Rows from block 6 of a small image classifier, named by matrix and row number. Rows with one number belong to one neuron. Each number is 50 + 12 x the weight over its row's rms, rounded and kept within 0 to 99. All counts start at 0.
After each neuron's rows are labels from the 100 images, of 14976, where the neuron reaches its highest value: "strongest on" is what is common among them. Only what is clearly more common there than usual is listed. The data: drawings of small networks of dots and links.
# fc1: MLP up (model.blocks.6.mlp.fc1.weight, 1152x192), inputs 0-95
# fc2: MLP down (model.blocks.6.mlp.fc2.weight, 192x1152, transposed), outputs 0-95

fc1.437:49 57 50 44 54 32 54 47 34 85 43 57 33 54 55 47 50 56 45 43 79 46 43 60 51 67 55 41 76 38 56 51 51 54 71 59 29 51 57 64 69 47 50 51 43 48 93 47 35 49 44 46 51 43 61 54 47 57 53 63 49 48 81 59 39 41 44 51 50 53 39 42 60 55 79 43 48 30 54 61 40 50 41 50 61 50 51 36 65 47 33 48 34 67 31 51
fc2.437:51 37 52 39 86 60 51 12 43 49 35 50 53 30 51 56 79 36 54 22 57 50 50 47 46 44 51 62 65 38 57 57 50 45 53 62 47 42 48 48 59 50 45 51 52 43 50 48 59 50 43 48 49 49 35 51 48 50 63 43 47 25 46 65 30 52 05 42 38 76 49 31 51 47 50 49 49 38 46 49 41 51 64 50 51 48 52 49 56 56 43 39 62 53 40 55
strongest on: white dots

fc1.63:47 56 48 60 48 29 47 33 40 52 53 37 54 55 45 31 44 51 44 37 51 36 56 51 49 44 51 73 76 45 38 51 84 27 51 48 58 52 79 43 54 34 73 34 54 33 55 29 49 45 34 70 44 50 48 38 64 46 75 50 52 54 34 17 45 39 46 56 71 52 28 65 44 48 36 48 48 59 51 48 36 69 48 47 58 48 53 55 77 19 52 45 50 49 39 33
fc2.63:46 82 44 60 59 74 49 37 46 51 48 49 53 48 51 69 28 57 35 72 53 19 50 60 54 56 64 51 48 44 78 47 58 42 51 35 50 48 43 42 54 48 43 52 53 66 48 55 46 48 48 44 56 50 46 50 44 52 37 33 50 54 56 66 36 54 35 49 43 58 48 50 54 56 59 91 50 37 61 51 50 51 51 56 33 54 53 57 18 64 38 44 52 58 59 58
strongest on: white dots

fc1.558:52 67 49 64 60 72 37 69 54 37 48 55 52 52 49 49 75 50 40 58 50 33 65 60 40 55 57 52 34 37 46 52 40 51 55 50 50 41 71 51 50 65 42 69 50 30 60 53 66 45 49 61 44 44 58 17 19 45 09 29 51 53 64 50 46 61 60 43 51 55 38 59 40 47 80 46 68 50 45 55 46 69 25 46 45 48 67 46 56 40 52 26 71 46 02 48
fc2.558:50 32 58 43 61 68 49 94 46 38 61 51 58 38 49 50 48 75 50 48 52 36 51 34 48 49 52 34 49 51 41 51 53 54 55 60 51 50 51 49 51 52 50 51 53 45 48 50 48 53 52 49 62 49 48 54 54 55 52 08 50 52 52 49 40 50 57 47 47 51 47 53 52 52 53 28 50 57 74 55 49 49 49 39 52 50 50 48 50 45 41 11 59 50 45 33
strongest on: teal dots

fc1.566:44 44 50 52 49 57 39 70 62 43 44 51 43 56 53 59 58 56 46 46 67 55 67 53 59 57 50 54 36 50 52 49 08 60 36 52 51 27 34 61 45 48 57 53 48 29 48 30 57 51 36 44 63 32 65 50 23 47 39 29 57 54 63 50 19 49 54 65 57 43 37 40 50 52 52 60 57 49 49 59 56 46 61 58 26 31 38 60 50 43 51 77 62 40 37 93
fc2.566:52 36 50 57 37 57 53 88 50 49 47 39 52 64 51 50 41 51 50 61 62 99 53 41 51 37 50 03 67 46 46 49 50 50 49 55 50 55 42 51 54 49 54 60 51 45 48 54 43 49 46 48 48 34 53 42 50 53 49 52 46 51 45 49 35 54 50 51 51 48 51 52 50 45 63 38 51 54 62 49 51 51 46 54 50 56 47 51 36 37 59 43 42 49 45 41
strongest on: green dots

fc1.498:39 45 62 49 41 39 44 51 61 36 51 60 39 50 54 52 82 50 44 47 50 57 76 50 48 55 61 56 45 48 45 46 31 48 49 62 60 34 12 51 46 43 88 64 52 49 31 37 50 49 34 56 54 47 56 36 47 44 49 59 67 78 53 44 36 44 47 64 73 36 43 52 44 56 59 55 57 55 42 51 50 32 72 61 49 59 49 37 50 52 86 88 42 41 36 56
fc2.498:47 33 39 77 46 64 43 90 50 50 52 52 47 52 46 47 50 53 54 53 46 99 51 38 61 51 43 07 64 63 49 50 50 48 34 50 59 51 47 49 44 45 54 59 48 58 50 51 43 50 50 54 43 50 52 50 50 50 34 52 52 50 46 50 41 58 52 49 49 48 56 49 50 50 45 47 50 74 58 50 47 48 16 63 51 52 50 48 43 43 52 76 33 49 50 49
strongest on: green dots

fc1.598:36 59 58 44 51 49 57 46 59 49 45 67 45 43 48 58 50 50 57 36 45 27 50 55 49 50 62 29 56 41 44 54 78 53 50 54 39 58 48 68 74 55 50 49 49 65 79 39 21 72 40 58 67 58 43 68 54 74 58 62 53 55 50 76 48 57 55 48 53 45 47 52 43 45 55 52 45 48 64 58 43 50 54 49 97 44 50 51 61 48 20 52 38 45 60 51
fc2.598:50 77 71 50 87 53 63 08 53 51 28 51 51 50 60 63 64 51 58 28 63 33 55 64 47 50 41 72 69 44 45 61 53 44 47 50 49 45 49 46 58 48 46 36 46 49 41 49 44 50 51 44 46 47 43 52 50 47 69 42 38 51 48 52 56 65 36 46 47 50 50 44 53 52 51 51 51 40 64 47 52 52 65 48 48 37 49 59 47 52 45 44 49 51 50 75
strongest on: teal dots

fc1.406:69 54 38 32 33 52 40 34 50 87 50 59 57 54 51 50 64 76 64 54 70 37 53 50 48 70 62 57 61 49 52 50 47 38 51 56 47 58 52 45 51 51 47 34 50 38 79 36 55 45 58 52 61 59 48 51 45 54 49 50 49 53 61 70 26 34 42 59 50 56 39 47 63 47 66 50 57 56 47 39 37 60 51 30 33 62 41 58 67 67 52 50 51 46 78 50
fc2.406:52 47 44 45 72 69 67 19 45 42 51 60 61 45 53 36 90 46 59 19 45 50 53 55 45 50 47 71 57 60 56 54 56 56 61 54 46 47 36 52 64 50 50 49 49 40 52 50 58 37 47 51 48 49 37 56 55 50 60 50 38 49 50 52 33 51 61 48 42 64 47 55 55 49 51 52 43 42 32 50 45 50 49 29 57 48 50 25 51 51 54 41 58 50 57 47
strongest on: white dots

fc1.165:49 50 45 55 43 40 52 66 62 48 55 39 31 49 35 37 50 40 42 49 56 50 48 08 45 59 44 56 64 63 38 47 43 36 57 34 56 61 45 26 42 23 61 52 81 37 68 47 83 47 41 73 25 44 50 56 43 44 46 50 64 56 50 69 64 42 37 47 39 72 20 58 52 45 39 60 43 63 35 74 47 51 42 44 44 42 53 41 70 59 45 61 44 39 48 41
fc2.165:51 44 48 33 52 57 55 58 57 49 52 60 50 32 60 32 27 49 38 49 76 49 45 47 51 50 59 59 58 37 49 55 48 54 46 41 49 74 40 37 50 48 73 30 52 52 52 46 50 46 50 50 43 41 72 42 49 50 48 53 50 56 62 47 23 58 59 48 45 50 53 77 36 41 61 39 57 42 40 47 46 51 71 68 48 56 66 75 45 99 50 53 71 53 51 43
strongest on: white dots

fc1.298:49 56 42 58 48 52 46 64 65 53 50 48 35 48 34 46 53 50 48 41 22 47 56 32 48 43 49 52 69 45 56 52 44 37 57 46 45 39 52 32 44 41 56 52 78 16 76 19 52 49 60 60 49 65 53 56 40 49 47 43 49 60 47 52 62 42 35 48 37 70 35 60 61 45 49 69 55 39 42 45 35 77 53 49 51 69 61 35 70 74 46 44 44 50 53 55
fc2.298:54 58 61 56 51 58 52 54 63 49 19 59 52 31 64 42 41 46 51 49 63 63 46 23 49 50 53 73 56 56 35 48 43 48 58 50 51 56 50 50 62 46 57 51 55 61 54 49 46 37 48 46 29 44 52 52 61 54 71 52 53 48 65 54 53 58 68 51 46 50 59 70 48 48 88 64 50 43 27 48 38 51 89 50 51 57 64 77 57 77 60 52 65 62 46 45
strongest on: white dots

fc1.343:38 56 50 35 63 68 53 27 59 38 43 45 48 42 46 58 41 47 61 62 44 54 53 47 60 55 53 38 51 51 39 50 61 35 41 50 45 47 47 52 59 59 47 67 46 54 48 50 47 56 51 49 45 51 38 45 23 58 47 52 49 32 62 32 40 50 47 67 64 50 57 50 64 72 49 49 47 52 66 44 35 83 58 49 61 35 61 58 37 39 52 61 48 52 59 29
fc2.343:49 47 70 43 65 48 68 39 41 52 31 33 50 68 53 62 48 41 50 51 60 45 52 59 58 39 54 99 53 33 50 51 59 56 65 68 50 52 42 57 54 51 50 46 42 29 50 50 53 48 68 40 39 50 52 60 61 49 60 47 44 50 46 46 48 48 30 56 40 49 51 54 44 53 63 53 47 38 48 48 49 50 81 45 50 35 51 69 36 60 51 49 54 61 37 56
strongest on: teal dots; green dots

fc1.466:35 58 55 59 62 73 39 50 40 48 58 52 48 65 37 44 63 46 35 60 53 45 51 68 59 69 50 46 53 35 37 50 34 52 44 46 61 50 68 57 49 58 20 68 50 46 53 74 45 49 54 50 42 41 46 29 47 63 45 20 41 42 62 39 49 64 60 66 56 40 53 51 56 56 92 54 54 47 46 52 68 69 32 41 39 48 58 42 50 50 56 48 72 55 20 61
fc2.466:75 50 21 44 49 56 52 51 48 50 60 60 58 43 47 50 37 57 47 56 41 55 49 49 71 46 50 26 62 63 61 53 50 59 56 47 41 56 50 43 52 50 52 54 55 29 56 47 49 46 50 49 67 53 48 52 48 51 62 14 50 46 51 51 36 57 52 51 60 55 40 49 48 50 51 78 52 35 51 57 47 60 59 18 47 50 41 19 52 34 24 54 59 56 50 30
strongest on: teal dots

fc1.304:34 73 51 50 33 39 56 35 62 47 49 44 39 27 49 83 48 58 64 51 51 51 19 60 56 47 49 51 58 35 54 69 75 59 58 57 50 24 43 50 68 49 50 59 47 67 52 19 32 54 35 49 45 50 70 49 53 47 56 52 42 56 54 58 35 42 57 46 51 50 50 57 50 53 73 56 56 31 62 44 56 40 53 51 78 24 53 53 50 49 24 60 22 39 58 54
fc2.304:51 78 70 56 76 51 63 11 50 50 24 55 52 52 46 60 38 50 64 34 63 14 51 45 50 52 50 94 50 50 36 54 55 48 52 53 51 46 50 46 53 47 46 47 51 48 47 49 49 52 73 50 37 48 27 44 45 52 65 49 44 54 44 51 57 57 44 47 50 46 55 34 52 53 54 40 50 24 50 46 43 48 75 46 53 37 50 70 52 46 50 42 50 48 40 61
strongest on: teal dots

fc1.161:58 62 44 50 51 40 46 78 50 43 36 53 49 39 43 50 46 50 43 75 33 49 65 38 61 52 51 41 72 45 58 48 60 51 57 45 35 74 45 24 51 58 59 75 59 47 71 17 48 71 59 58 42 56 48 55 41 21 71 60 51 54 51 41 56 64 50 38 35 51 40 57 41 50 66 52 38 53 57 42 29 56 51 53 54 22 47 40 44 45 44 64 49 59 55 54
fc2.161:48 53 55 18 70 57 61 37 59 60 48 54 54 29 51 53 48 43 36 49 52 39 50 66 52 52 50 89 81 67 45 52 53 44 46 45 52 60 50 66 59 51 49 20 47 41 50 46 51 48 39 51 34 51 60 59 57 51 39 55 55 50 33 47 64 54 34 59 44 50 52 51 51 53 74 43 51 47 53 50 39 43 88 59 51 57 55 85 54 83 50 50 48 50 47 49
strongest on: green dots

fc1.698:61 61 45 46 56 37 50 52 50 82 55 57 50 47 37 67 49 59 58 61 48 71 54 51 48 54 48 47 51 48 43 49 56 45 54 58 38 55 57 54 39 51 42 60 35 32 62 44 30 53 39 55 83 56 52 46 71 64 55 60 44 35 87 53 33 48 36 62 47 75 24 43 69 70 57 45 39 52 55 64 03 55 49 49 50 49 67 51 49 58 48 52 44 54 49 47
fc2.698:42 50 42 59 70 54 52 03 46 51 27 50 57 33 53 50 81 40 57 36 48 75 50 50 40 49 54 57 61 46 70 59 59 49 73 54 48 45 48 52 54 56 51 34 52 36 55 52 72 53 37 48 43 48 54 50 48 40 48 60 52 52 42 65 46 55 37 46 35 49 48 53 55 54 63 79 44 50 40 47 51 47 58 55 49 51 53 41 52 61 53 36 62 64 49 55
strongest on: white dots

fc1.179:32 68 49 46 48 65 54 53 58 19 42 56 59 70 47 64 55 52 46 45 57 27 56 51 49 43 49 35 62 48 49 61 51 39 47 62 58 60 59 49 50 64 61 45 55 64 46 13 52 59 28 58 49 52 65 43 50 46 51 74 62 47 37 52 43 56 66 45 38 40 75 63 36 50 50 50 54 56 63 38 43 64 58 69 87 39 54 56 40 55 45 44 43 49 68 69
fc2.179:50 67 55 67 55 37 61 34 52 54 47 48 64 40 41 46 40 43 51 52 67 37 49 56 48 44 61 94 47 46 47 60 62 55 33 45 65 54 60 73 50 51 50 53 48 44 47 49 52 50 51 47 55 54 44 66 53 48 48 53 50 65 30 39 44 49 39 69 48 44 52 58 50 48 51 50 50 29 64 53 49 49 99 47 49 48 50 58 48 48 55 64 52 41 50 49
strongest on: teal dots